config.yaml
model: "contrastive audio-text model"
dataset: "single notes of 20 synthesised instruments"
train_examples: 78125
n_mels: 64
hop_length: 160
input: "log_mel"
spec_augment: false
win_length: 400
tokenizer: "word"
vocab_size: 104
loss: "sigmoid"
embed_dim: 256
encoder_arch: "convnext"
encoder_isotropic: false
encoder_norm: "layernorm"
encoder_activation: "gelu"
encoder_moe: "soft"
encoder_drop_path: 0.15
encoder_num_experts: 32
encoder_moe_every: 1
encoder_expert_mlp_ratio: 1
encoder_slots_per_expert: 2
encoder_shared_expert: false
encoder_patch_size: [4, 4]
encoder_conv_stem: true
encoder_depths: [5, 5, 5]
encoder_widths: [48, 96, 192]
encoder_kernel_size: 7
text_encoder_causal: true
text_encoder_width: 192
text_encoder_layers: 6
text_encoder_norm: "layernorm"
text_encoder_norm_position: "pre"
text_encoder_activation: "squared_relu"
text_encoder_mlp_ratio: 6
text_encoder_head_dim: 16
text_encoder_fused_qkv: false
text_encoder_bias: "all"
text_encoder_qk_norm: true
text_encoder_layer_scale_init: 0.1
text_encoder_parallel_block: false
text_encoder_inner_norm: false
text_encoder_positions: "learned"
residual_init: "scaled_by_depth"
optimizer: "muon"
muon_scale: "original"
learning_rate: 0.013
momentum: 0.9
nesterov: true
orthogonalizer: "polar_express"
adamw_lr_other_params: 0.0017
max_grad_norm: 1.0
max_steps: 5000
batch_size: 128
epochs: 8.2
lr_schedule: "wsd"
decay_fraction: 0.4
final_lr_fraction: 0
warmup_steps: 150
weight_decay: 0.05
adamw_weight_decay_other_params: 0.05
Rows from block 12 of the audio encoder of a small contrastive audio-text model, named by matrix and row number. Rows with one number within an expert belong to one neuron, the router's apart. Each number is 128 + 24 x the weight over its row's rms, rounded and kept within 0 to 255. All counts start at 0. Numbers have three digits each. After the name is the row's rms in percent of the matrix's.
After each expert's rows are labels from the 100 clips, of 14976, where the router gives the expert most weight on average: "strongest on" is what is common among them. Only what is clearly more common there than usual is listed. The data: single notes of 20 synthesised instruments.
# router: slot weights (encoder.blocks.12.mlp.router.weight, 64x192, trained with AdamW), inputs 96-191
# up: expert up (encoder.blocks.12.mlp.up, 32x192x192), inputs 96-191
# down: expert down (encoder.blocks.12.mlp.down, 32x192x192, transposed), outputs 96-191

# expert 26
router.52 112:104152132120124091122094125116158090129116121118148130175126117147108146129133114151142127133078156134131094125150143131076125164111134135099109166176179099139117126137112113081086126145134137134085158143150129129115120133111115101171096126139105091101131084126112164146125115158105136099
router.53 096:133132163147157127145104104104157066148109135104155174192135143164102119142109097107104122119109128146117093140138130117094077131123118122092118129144151135138130144148125089083133134106146146160087161159139125130148162123119131092149136165183118124123137088139075131146142136129101106103
up.0 095:095133121156122161148159091141134108141129135107160141147101120161137115127118133110131147152102069128161135078096127109153112092063161134156147093138148145197105141127093155098155160164126115140117141116109165147132127122122117172123128126122150132101109116093115153157093125178126129113
down.0 088:095134130143176069140094139188104060145106157140087089156114109174100128153147136122106119119158131083122093139107092133112134153116195096134142138138131132152164103117147132096083095112141096160124143123113123076157129107143129120145117137116108138141131145078080129132164123128122105135
up.1 090:137124150149117116143145126129106183116104128175087133086170069131132124122100116127116124110103123140136132149144147121082142136156101145113132146115104158130137155127120099123153136121106124134129110115151066161111096106134145119177141217121155174135135135119142161132100115137095120114
down.1 117:116115176138134149084140161123113184168104123112178141171137132158115103122108100161156120138119154091145146110149203143128131144104137149129117096139131183102096127142159128109117135133111080147122127114118095104108130109102158116107139153147109142169080158071095179160105158124098124151
strongest on: white noise; quiet level; octave 3

# expert 8
router.16 093:125084152130107114118088116145117143118132118091108134137116168089126093126119144173101144097123140136113145096094127181161145128110159099131109101137104120158108155137146136102143133177140160120082172131146123169118142112129119133085111084142129133094136139205150118094065148115104111146
router.17 103:121102152121128128131087143136162160142132121109133139088100143101132098102137158144094103129141151138117148135087131113161111133112169176091066118143105111184129151138123143127107115175152166146096127118100141101136145124150135151134107133123135169158169105119165128109101155125106100127
up.0 072:118153182106105085113111115120129105140184122170153157155173093162141132104122078146115099100133147101187151137151137100127098079150103143116113110128139145088100151141134139134121112116135126097089126154105174165134088082145130125115141095142132138115100137132117072086107127137171110165
down.0 079:112126132126086127137115093153092161164153111122092135115161092106127105104166123129122126114141150148107093153061105124134107114165148113132104136114153159113188108134128089133166117125121108135146128103105182115119148116090079145138127108103130112126163148122138093133075124154129148129
up.1 094:131127176106122104139125159097172109116098115125131115130132166108132149122101122138118097162148120145083103158135104119131128058123083123147174184114146140129110128107155132143148142124142150167178117108126119110136140091138158153115147170124146116128117136157132125089128110115107167115
down.1 098:145187098157121120125152092152107152151138110087123093174115147116151141119137126169102131120115091135136100120126090107120118103140084137060165113128136177196118125130127141111165119152141108151110134123109102149108147138165105136146135134063119135115141156154160103137110145100109146152
strongest on: reverberation; text has "room"; text has "reverberant"; electric piano-like

# expert 31
router.62 110:126095142141134110090129086175150094117089121138169116092114117143149114174084166086145095121098101150107115090101115122143125140140131099128142117136104150105155174129139123118091127134142145114134083133128135103146093126174135122128127142133122140103101123118112152142088121171124121149
router.63 098:104116137103143075114098110171133107089146115160177096132132143138161101141139141128133085152093165178128173113149104089088090179108118121118156151132120113104090148145110136090155138139131162157097110124094122130127117068159124133105109149168104090126138154105104107145108138113112128143
up.0 082:107102124093079113103169126108158115120114165094140148092129116180176153128111098144116123106152142140143112141105105129104132145098165127085131153145138137144147090103121088131101155124152128114184139143159115111144154127128126157123157144062148089144135124085063142111120091117142124104
down.0 092:134184104128051130127123156174145124097141098122103105129124056131073116124098123134111102144148115128094136107116138136128154168069169112184096072132126150143127120126169129148137090137124126128144119105159121161125120133124154162142103149133109148154180114132125092108125132133133095136
up.1 100:147163118111088127131116072113088160090129136111184133100111168124161133105138119113183105133130154141121137104127112113123105157156134170120144126123101139126081129080107110110107113111111143138146146122139139173196118134125107153128118121137117143129143122162186096151138113157115160116
down.1 103:108140098127148148157140121168127161118144155087127144153115118100149110141096111117144117138143121134174163082111092119112099117107173173097100100147141104120115143108119166115172088153132139094096126144142133153160156171143092136155087140099124145130103117152148125168107110131147171150
strongest on: C; note: C4; note: C3; organ-like

# expert 20
router.40 105:112121115124111091113120116138084151115105140183138147095184158128134159105088121098122124119088079131126113100136123158119120111114136149144143125085117128119131101091115084128111140145076117141154129120128185101157149100187116174133094140140092105103157143142122087124151143162090141109
router.41 100:140123156114142114101161053136130165131118107161169154062134113119148128116127122113162131142076121107113143098140091110097106130088107098113137163127137118130156141128123095117121161139098134162122143137112148139168154115136135182085139170134119111093159166145119097127109136133099126131
up.0 105:133146107137145148092138156176132104156115128113143112145155137103126138117118124124138152168123124137130103110139096107103110151152136129165097108098098166151139091120140135152139116103144178126140163117154195113138156154129117177125136116120102129129108143119168115121114108153157098095
down.0 102:107154101162103138131120116166102114151171137145123130156171110114151115118132153117103156113104088112112162160155173110127125107112165123121190171124150164166143073130107112101153138110090140090138101091079108124158175104152098113132113141125114124148155090161104167156116068156115112113
up.1 080:110111117136136151169120108145121163123145130131107117093134136128150130136098119149102154132092119134099111151111164115133130107133113152091141140124143108163145123076136117111129124124129112139154162171101172116152116101153115088141108089111161111185125159202165130121106149178125133129
down.1 099:106143095112148162174113113096128111123090125066162102133082117144121182078118155129092088091154132129126136126128114124134166123111161168112085156104142110115124109132064152127139132120145136099109108115142157166119140086082124082133116164149135121153073122141135065139122126114194129137
strongest on: octave 5; vibraphone-like; note: E5; note: D#5

# expert 12
router.24 105:114114128146124100133139105154116154126117089147160190096118143133146143110118130072136144110111084121105150100127163126153176146154111122117153127108090168172161140140101123081129077086106116111160119169114123129157149102091133147129109127132078098125146115168153171123117158128089131105
router.25 099:122139109116121101098137130109110108151156101097174133115117153130101111123073094084137131113119128131075163137124149111142119165133129147126141146155062098134123147131132152123129140108146098084122155122141106141113159108157136153158125116103127117116134075132078132141130143114106087096
up.0 107:093141100116145118136139147137110132155170122151077116132147146104131133082160134091116119146099154133172135114144102136154146126109148123139157148107111157145111131082118163148093113173151069076109136117111111140146135177139125115120143119149111130149139173142107103124157117171158120127
down.0 113:103109099100117132139126157118190141150118119102185125115134153116136177108115138157122123087135098091131162159135117083127106104107089113103102069119113172130110164132139110130113159081085116149142165136125094155123157147080131113077121146126123139133135089103109119100156105114141146081
up.1 122:078112134157149145149128130140151075077133135124122093102113132117121145117141139098129126091116120139166115161127090128093135147136142118127133133134132171153141149150116123114139105120117127153143125138137141113184109163132157116123106144142147037145110098154146122193111109170127171128
down.1 113:142110116136097144126122108120097120092110089109134121147145159080126114110131123105095180081125141113186093104170157105094097144147090107130136157111153118159139098095125115139107166123098148097145141153131149134100152099136110083077135151138152186116162139092117145160118131114111143156
strongest on: D#; octave 4; note: D#4; instrument: sine tone

# expert 13
router.26 115:103137107160125134155091087177149105139126156095143099118125126155132127138127141120119094098093123137138158113137137104157127141115101101156136120079138143132131166124076097139148113142108092120119105125157137113164135135107116102119087133132137114111108145123126144131126115154134120104
router.27 098:114121119142124108123140137146167092157156122121174080123130151091192122117154144102080111094137167112133166110139074131165102150127124116128095154140118158122155114138101136099111129118108105138147179111161137129135160154150117122110090105123164129140122145093137144130124129155131139137
up.0 144:124111128135149099116149132123133165113128130115130136141139102170101131113120121150111108141121126105117185085117107153104149116133082108108122138120133129118147120144124100155148131119136162136142149108094115139107121144120107119138137131133175087130136106158137096133102181126077134157
down.0 114:179117126142130108092153137138148135106101117179121133090158139143102101090113152162143162150119164149106115116114123075134125130124145104169186150139132125110149139162137097138166154174149109114141099118106120187162104089098113132131151138095133132148127141144140150162160155133150121113
up.1 083:103125161118136153127095122057106099111090098146135107121123193141141097163132133100113128121167145042090147123145096106099152163131116124160145128160125112107081134125140125155106143144135138121124151159134120109116149108124141120097162125132137109173147122133164114140170104140140145138
down.1 090:180132151156154119111120151150160135134145146151114098161115092112117090096126096133179151131129106090155099121135111113094095111123146103127139133146138089070126123129104142086133164121189123170086117099164167122119123107131100128110176116140121179152121121098145112128129143158128153127
strongest on: octave 2; rumble; slow attack; C#

# expert 22
router.44 116:147143100113142132107084100152112112107141145115136155132101127174116129129103148114124163117087070115138083133140131084120143126103113122131112115071143171107156137131142124137143115125116122126154114123154139122130136133138122157135125168085060109125125122120111106148099131146103126141
router.45 086:117125122158137136116144113185137143121104103155165145118153170114127089131126124102113139150096151134087153099089119153153136108112106121131091171154128150125133131145113145111121132136140111131084080162136129080102121087156159134107123161151132108118144110153145139129095127127109120154
up.0 103:133136173131140119113184067158131149161107064134145133142106174111132105094159107162164167160121157176110154148143111122104080126118089129148140173153141119126143121136110151144121136168131137134107150129138085116119147100154168094145168176120118113166186135082104137099108116148146100092
down.0 088:120174155089102148173122158131126143108148142152148124106089129136142148140155069138125123155117148104113160117095118165105088154122129141146108130134091109114124081140193155122129151132161165144130107137141148114140096133132105126100136125166152104124096135137102099107115104149087128106
up.1 098:144186121097128128097119163138122079111138123124113105101175126107138115130125144146115161140150143112148173150102137164133115121176153145183104104115113132134145078148107197136123111161102077137132129105145137117092109135142141163185171150118130102157064102148109149107120115109133104100
down.1 093:134146116145079152144139120155139120152117124126099116145099093107134119149141141109152080142138117106099095147158133144173121126122134145135129109133116101140138124096189109088130150164127183188140096139154140116124124129147104066134140154154105124140113126147124156112133148129099127122
strongest on: octave 3; reverberation; text has "reverberant"; D

# expert 11
router.22 101:098159156181144153147109157164102106123110143114156156115126113155100114160097178106115137114109102144120103128122152108106122151130111102159115122106183131109143121133131135127111101111113145145170107137096115113136095122137113191129101141135124168113121133123174104185123137144082102135
router.23 098:096103140184140126118138128142104101105123136111154149122130107162146111139107168087132149119115100165151105100095181095106097125111102109144158107093154142109114148159135100116127130128142137141122121152097092137125109120079091172104089167151142097140119112129142086101139148153093094120
up.0 120:125136176107080141138102129121143102141121085111097118133123127151116130140138138172116134087129123124116131121120169160142143157122162140136064176113125103173118130115149115118133170103111163124114143135130113094122101099094143141100135133146145104170169091135154160134108103167161126183
down.0 116:130142107111135149156127110127110139153134084146137098119098118129120159125148142146139117111108144166115112175113101110168116102132166123105139105109114122149185157123100077187153162133107119087159120097111149122155149132093106123129124132105149130144085102141109133154132131122128108131
up.1 074:140131132103147113164091131139136140117137096111128102162121127110123127123161112058160155095125132105161139091109126120126140123083127108147138155115105140104146122101139102167120157124122146111131162094144150144143142111113162105150126119118141153143094135132141112103095098165130137176
down.1 092:111143126137149170102116120077127133138115152128128118095116098141121118118149148066145136140127121148166101071126091116122129108134129132122097112124149176144110121147125159106141130098091174129141140162105149131099135139122129119109117064170104127102120130133112122151150137123140138122
strongest on: reverberation; text has "reverberant"; F#; note: F#2